{
  "crop_scale_min": 1,
  "mlp_ratio": 2,
  "moe_every": 2,
  "experts_per_token": 1,
  "conv_stem": false,
  "residual_init": "scaled_by_depth",
  "beta2": 0.99,
  "eps": 1e-08,
  "max_precond_dim": 1024,
  "one_sided": false,
  "adamw_lr_other_params": 0.0015,
  "grad_clip": 0.5,
  "epochs": 6.7,
  "warmup_steps": 1020
}
Rows from block 8, named by matrix and row number. Rows with one number belong to one neuron. Each number is 128 + 32 x the weight over its row's rms, rounded and kept within 0 to 255. All counts start at 0. After the name is the row's rms in percent of the matrix's.
# fc1: MLP up (model.blocks.8.mlp.fc1.weight, 256x128), inputs 0-127
# fc2: MLP down (model.blocks.8.mlp.fc2.weight, 128x256, transposed), outputs 0-127
fc1.232 105 [121 141 166 153 118 148 117  64  95 102 172 160 162 125  98  96  97 138 119 121 131 176 139 128 122  82 172 120 133 112 102  54 127 110 139 142 112 135 132 114 130 114 132  89 146  72 158  61 144  73 177 123 152  93  91 169 137 117 126 125 117 131 145  98 180 128 108 104  83 154 110 144 204  97 204 144 148   0 169 127 133 160 122 132 118 143 132  87 159  65 129 113 108 122 149  92 126 105 135 123 125 144 117 130  94 142 126 102 110 157 195 157 122 107 104 136 158 141 120 147 118 100 135 135 160 237 103 140]
fc1.233 093 [114 113 145 127  83 148 155 112 132 125 143 116 148 110 132 103  67 175  94  76 122  99  98 164 107 124  51 102 167 141 129  97 155 139  94 122 122  95 135 153 150 114 140 118 190 105 143  74 163 129 134  88 152 170 202 129 141 152 108 123 118 108  96 183 175 169 110 134  78 102 142 114 144  61  59 113  76  99 118 142 131  94 125 103 146 101 191 120  89 184  85 134 116 141 123 118 158  88 123 130 155 138 159  66  93 135 191 105 127 138 127  92 154 154 114 164  89 206 132 124 194 196 167 131 158 120 139  87]
fc1.234 112 [143 141 130 110 134 100 137  70  64 130 139 114 103  81 110 133 157 102 109 117 133 161 151 148  95 115 120 130  16 104 117  62 130 116 102 112 127  83 111 149 130 117 180 137 110 141 151 123 118 145 131 158 103 129  96 168  68 125 142 178 185 117 125 148  91 164  95 116 155 104 170 159 108 151 121 140  80  89 130 142 140 183 153  73 146 109 159 117 139 113  43  97 126 174 167 161 160 128  93 110 111 142  65  78 147 117 104 176 122  98  84 102  96 166 116  55  96 167  96  86 126 108 145  85 190 145 168 128]
fc1.235 096 [160 149 113  62 140 103 147 147 111 123 130 180 119 158 102 157 188 133 128 104 202 140 102 135  99 157 113 111 157 200  81 243 144  95 116 176 121  93 137 144 109 120 150  89 125 181 129 161 174 172 129 138 173  71  91 142 112  48 133  94  79 111 107 159 123  67 130 157 143 112 111 155 148 151 171 171 170 105 143 141 118 173 115 130  74  87  99 162 143 133 121 132 131 121 101 133 146  82 106 177 112 161  98 126 125 178 137 164 192 174 146 134 122 111  99 147 173 117 132 161 159 110 116 132 109 111  94 120]
fc1.236 104 [143 166 105 146 144 100 167 164 140 178  90 134 213 168 137 163 119 138 128  91 184 127 177 149 156 145 129 150 135 122 128 143 111 117  56 136 166 101  92 200 147 131  99 154 105  67  73 126 124 157  56 102 103 152  70 101 136  97 153 109 151 121 106 143 122  84  77 174 142 165 108 120 160 182  95 134 101 118 143 140 190 153 147  98 118 119 112 164 135 125 133  49 204 120 101 134 136 125  83 110 109 143 108 137  58 131 127 153 184  70 116 144 170 132 155 149 114 158 133 171  88 132 160  99 163 130 136 117]
fc1.237 085 [138 161 141 203  66 100 161 106 139 124 120 140  91 166  68  86 150 209 145  77 207 130 128 163 150 135  92 128 119 113  82 169 159 148 149 191 129 110 130 102 120 131 138 145 105 142  63 138 115 160  98 114 165 117  91 150  82 162 114 102 139 127 157 124 156 142  91 141 120 133 114 123 143  48 147 183 179 137 173 171 145 135 107  96  95 145  97 120 145 127  92 161 141 104 118  98 114 120  98 160 142 154 101 122 182  51 150 106 143 154 144 163 139 147 127 149  80 108 117 157  92 137 139 205  76 149 158 180]
fc1.238 102 [ 89 146 112 151 202 131 157 166 152 137  83  63 101 165 107 126 143 135 134  69  95 116 171 164 127 145 111 107 206 109 143 129  96 114 122 145 164 155 148 148 146 164  90  87 132 124 150 180 151 219  85  95 101 173  96 101 116  86 136 110 121  98  72 129 123  80 151 166 114  86  96 139  76 202 118 118  96 140 124 156 117  93 133  77 163 128  96 103  98 155 130 131  73 188 149 150 114 142 138 123  61 151 119 171 144 145 128 150 116 163 101 119 104 137  94 165  63 143 155 148 166 153 157 135  79  99 157 129]
fc1.239 101 [159 168  98 165 150 116 124 142 153 125  99 100 124 151 153 102 155  73 155 180  78 154 134  84 159 115 126 116 113  82 137 107 149  94 106 101 106 101 163 139  60 149 148 122 103 108 111 128 195 149  87  88 152 118  91 129 142 143 180 133 153 151 150 139 148 132  60 101 137 147 148 122 117 155 208 159 110 143  67 133 157 114 186 144 130 159  71 183 128 140 155 151 170 140 110 117 114 155  84  91 104 119 127  67 152 131 143 175 152 185 125 101 123 112 138  80 202 121 157  72  72 126  83 153  87 170 106 195]
fc1.240 094 [186 120 168  77 162 143 156 132 149 144 109 193 107 139 129 170 135 180 158 126  37 144 179 110 142 124 150 149 201 204 136 181 122 149 148 125  98 140 181 129 143 108 127  66 127 118 137 126 130  86 103 172 144 191 132 150 144 103 134 109 143  67 106  75 122 155 152 140 108 152 136  58 118 161 110 155 157 119  70 112 111 126 140 120 142 143 135  54 132 124 150 157 114 101 154  70 194 112 131 126 147 128 160 140  66  98  83 182 166 103 142  71 124 106 144  89 152 117 140 132 155 164 109 141 165 116 126 159]
fc1.241 090 [120 130 145 135 153  94 146 102 161 134 156 130 127 139 108 155 147 156 109 166 210 210 106 113 133  97 163 116 159 136 120  71 142 153 121 150 120 173 117 197 152 138 125 113 140 172 175 138 151 107 141 160 141 146  96 153  65 103 155 126 147  73 151  89 147  97 169 159 105 162 126 149  76  95 170 126  76 101  84 121 138 107 160 133 129 168 112  82 108 175 100 128  80  85 166 105 158  92 135 154 114 196 171 196 137 159 186 132  99 167 157 123 121  88  81 104 102 126 160 133  93 189 115  92 112  97 143 191]
fc1.242 101 [134 159 120 129 142 139  99  99 130 141 127 100 111 115 121 168  90 124 158 168 110 116 196  90  99 105 163  85 116 170  32 101  92  66 103 148 106 118 133  89 144 103 147  67 129 163 108 114 135 167 127  89 107 130  92 132  86 131  86 145 123 136 178 137 140 170 165 133 115  89 128 120 116 173 174 129 139 111 169 127  82 111 128 164 158 158 102 138 100 120 130  67 177  62 190 112  92 144 101 135 130 109 142 150  76 182 105 204 147 131 106  61 159 107  89 102  87 131 123 110 190 132 144 116  67 191 149 132]
fc1.243 103 [140 151 120 107  37  83 159 114 205 114  74 128 136 136 138 148 123 100  69  71 147  81 151 154 146 131 119 147 191 147 127 151 134 103 150 146 106 143 139  69 162 155 118  98 141  96  20 116 116 147 160 110  92  87 151 162 122 124  94  94  48 139  97  58 139 153 130 101 192 110 144 129 124 154 100 160 153 155 104 137 125  94  65 145 164  95 131 129 136 128 139 152 146 116 169 140 150 126  72 114 168 147 122 131  79 120 163 198 119  83 140 156 108 129 175 125  92 112 144  95 141 122 172 100 134 118 103 114]
fc1.244 103 [ 74 137  92 121 110 129 129  75 188 113 141 145 151 119 121 160  76 143 111 113 122  31 126 143 126 191 119 151 164  75 148 118 124 137  88 115 152  91  80 109 110 133 108 148 128 118 201  94 176 108 113 136 117 129 127 171  85 104 164 153 144 117 152 144 106 132  94  74 146 138 132  96 111  61  69  97 186 139 127 124 131 160 119  51 150  99 145 109 130 137  99 169  81 114 123 131 198 139 167  67 135  94 160 147 107 118 174 134 119  99 170 126 140 192  73  73 128 122 110  69 147 134 163 141 130 172 158 100]
fc2.232 109 [169 184 102 129 147 106  85 175 122 183 127 103 178  97 100 154 142  95  88 171 130 143 108 170 107 117 104 150 130 102 106  81  68  83 122 147 188  80 153 155 169  92 185 109  89 146 113 171 117 121 137 126 125 154 108 140 164 154 120 119 170 166 138 118 146 168 136 199 161  38 132 166 165 117 136 110 155 160  96 132 150  81 151 141 111 145 148 177 122 182 111 155  92 164 103 119 134 162 121 123 112 101 159 160 196 150 141 138 117 115 163 156 140  93 159  93  95 109 137 140 143 132 113 182 138  17 122 114]
fc2.233 100 [113 138 126 117 148  49 106 129 141 120 154 160 160 127 130 119 131  63 129 132 120 110 158 120 162 171 158 120 127 101 100 147 124 132 159 122 139 133 135 100 166 156  79 189 203  90 152 136  80 158 106 104 173 194 197 118  83 153 138  91 118 114  96 104 182 132 144 116  96  97 113 120 107 146 110  84 133 186 110 167  96 144 147  71 208 119  33 120 108 148 120 104 156  91 148 127 103 148 137 130  83 173  96 137 103 139 151 159 126  84 117  99 128 101  91 209 162 157 108  81 123 142 120 186  88 155 116 150]
fc2.234 105 [ 77  47  42 144 105 164  47 160 163 140 114 134 120 133 119 109 124 158 121 138 139 141  86 132  87 176 132 155 117 166  21 133 120 145 109 111  96 182 163  73  88 135 135  81 134  98 154  97 147 157 194 129 138 151 108 127  94 103 126  84  94 125  90 182 132 117  38 117 136 121 137 117 124 150 110 116 140 132 170  91 126 132 113 114 135 130 125 134 142 145 149  83 141 100 124 196  91 174 117  94 130 100 104  87 103 133 163 110 139  86 133 131 165  85 122 113 204 119 120 140 145 140 129 158 141 169  68 130]
fc2.235 110 [125 129 137 161  99 163 152  83  86 136 110 137 149 143  75 122 182 169 108 167  66 101 128  80 166  91 141 135 145 128 137 131  34 152  49 173 113 145 164 149 146 171 144 198 170 166 113 135 190 160 124 167 102  87 114 133 146 206 113 126 162 136 147 115  52 121  80 155 134 192 127 197  98 159 160 126 112 125 143 110 115 109  82  92 101 121 125 134 132 131 142 125 135 185 115 114 118 134 106 141 134  93  89 138 175 125 123 144  53 145 107 121 120 109  93 122 133 152  84 122 106 126  91 161 164  86 152 161]
fc2.236 092 [123 143 137 142 138 123 142  93  66 162 115 159 189  70 155 143 144 133 114 128 145 137 112 135 103  90  90 129 106 150 119 175 111  89 107 176 179  92 137 136 147  88 195 116  84 152 152 143 138  87  95  90 135 145  91 153 143  99 137 142 139 128 102 141 138  84  73 100 211 167 137 145 173 194  54 129 204  71 104 137 156 130 119 147 143 172 123 110 150 134 165 159  82 149 106 168 136 132  96 152 108 126 168 141 164  79 109 171 167 145 129 184 149 184 196  86 141 172 134 159 171 120 150 101 124 101 112 126]
fc2.237 102 [126 153 102 135  96 146 152 110 146 111 124  99 129 102 125 143  76 126 136 131 182 106 114  99  30  63 150 128 136 127  77 162  36 154 101 108  94 206  86 137 181 137 125  82 102 166 147 139 116 126 177 104  96 102 145 146 188 156 112 100 105 107 157 167 136  85 127 123 127 151 107 213 124 123 154 134 111 151 149 166 112 129  84 118 144 185 155 148 107 125 155 131  99 111 141 155 166 184 143 170 177  74 144 117 116 110 134 151  95 184 120 151 183 125  74 129 115 152 110 160  84 146 122 166 160  91 133  78]
fc2.238 097 [122 161  95 127 109 138 119 152  66 154 161 173 126 112 113 121 148 148 111 181 147 134 144  82 129 130  83 112 149 102 132 125 162 126 124  72 105 117 129 137 137  85 167 133  89 126  52 105  85 133 137  38 103 134 110 129 115  81 118  89 105 153 108 183 141 176 216 104 131 127 125 137 157 174 101 121 167 104 114 133 126 148  58 170 173  67 129 188 126 139 125 138 110 165 128  91 142 125 126 189 148 112 125 179 107 113 115 166 101  75 136 163 111 179 117  91 107  95  71 119 186  97 101 148 100 118  47 120]
fc2.239 086 [159 106 123 153 187  88 120 127 168 131 189 121 151 159 166 144  76 149 174 127 137 171 110 164 135 130 150 180 144 197 116 137 158 151 136  53  45 142 151 114 158  54 147 161 111 127 117 139 150 129 112  74 133 109 121 185 136  85 108 164 136 132 184  85  95 116 130 152  82  82 149 145  91 131 116 156 142 122 168 136 103 176 151 133  72  85 117 108  98 142 120 175 161 126  95 140 113 115 127 118 115  58 129 159  98  83  69 196  98 132 164 138 127 112 174 117  75 155 135  93 139 144 185 142 115  97  97 133]
fc2.240 089 [144  69  98 156 170 141 129 138  69 171 150 104 113  99 110 117 147 147 102 173  79 178 120 124 146 121 120 164 136 100 127 177 120 113 150 116 150 135  57  96 144  68 119 179 171 150 111 166 189 144  92 173 100 175 119 156 158 139 156 165 151 190 159 144  91 161  86 106 134 107  51 141  97 128  83 103  91 142 155 110 170 133 151 134  98 109 116 164 115 144 155 161  84 132 122 169  88 145 142 118 140 162 106 147 136  94 151 103  60  90  79 120 128  63 130  86 136  60 123 125 150 175 126  57 100 101 121 102]
fc2.241 090 [173 154 156 153 131 186  98 116 142 120 161  91  95 129  52 114 134 125 127 149 160 180 125 177 128  90 152 139 135 132 160 106 113 138  76 152 141 163 138 170  89 131 131 111 156  98  94  92  87 119 162 182 135 124 107 117 217 109 138 170 111 110 148 171  95  88 150 127  99 155 164  45 116 115 189 130 152 188  87 138 132 161 159 155 109 181 115  96 193 166 137 101 112 105 139 180  99  53 112 152 174  99 100 152 126 191  96 138 140 121 127 123 134 131 129  88 161 129 102 195 144 150 110 131 105 126 102  74]
fc2.242 096 [101  95 138 124 150 106 121 137 117 154 212 113 111 128 150 137 144  84  88  92 141 121  82 179  93 117  69 161 166 100 102  60 139  69 108 191  92 130 129 128 104 127 165 163  72 133 120 115 110  98 146 103  94 184  91  93 160 112 172 127 127 139 157 134 123 146 113 122 149  80 137 154 199 163 166 111  99 121 146  98 200 111  75 162 124 108 168 162  80 140 102 124 138 137 148 112 145 112 127 128  97 128 157 144 201 174 128 205  85 165 136 130 144 156 154  72 109  81  82  89 121 145 120 170 173  98 127 108]
fc2.243 094 [ 61  82  72  68 120 128 115 132  71 135 101 167  95 130 128 200 108 132  91 149 137 155  36 123 123 149  97 126 122 124  89 161 121 118 152  83 122 138 107 180 136 126 149 184 152 165 134 181 162 113 100 129  97 129 176 161 134  97 141  63 152 150  89 133 126 126  74 107 137 156  81  59 178 151 133  86 115 158 127  84 156  94 174 171 170 115 161 163 115 137 138 135 106 141 173 143 143  89 154  72 120 114 125 152 143 157 117 147 131 124  96 155 199 119 157 124  70 130 117 189 155  96 104 170 115 146 102 111]
fc2.244 098 [133 191  55 111 117 178  94 155 124 133 120  79 118 122 134 140 156  93 109 110 128 100 164 157 128 161 113 110  57 105 134 168 118  97  84  95 128 173 134 152 144 119 113 100  88 148 131 193  71  86 124  91 119 120  64 168 160 116  90 156 151 114 136 104 111 134 102 130 136 102 101 129  91  90  46 117  93 142 145 155 123 174 148  80 133 159 145 107 188 148 120  87 134 131 136 129 102 127 118  79  53 131 127 141 157 109  45 151 105 127 145 107 121  51  94  49 105 122 160 124 177 128 156 154 148 106 178 153]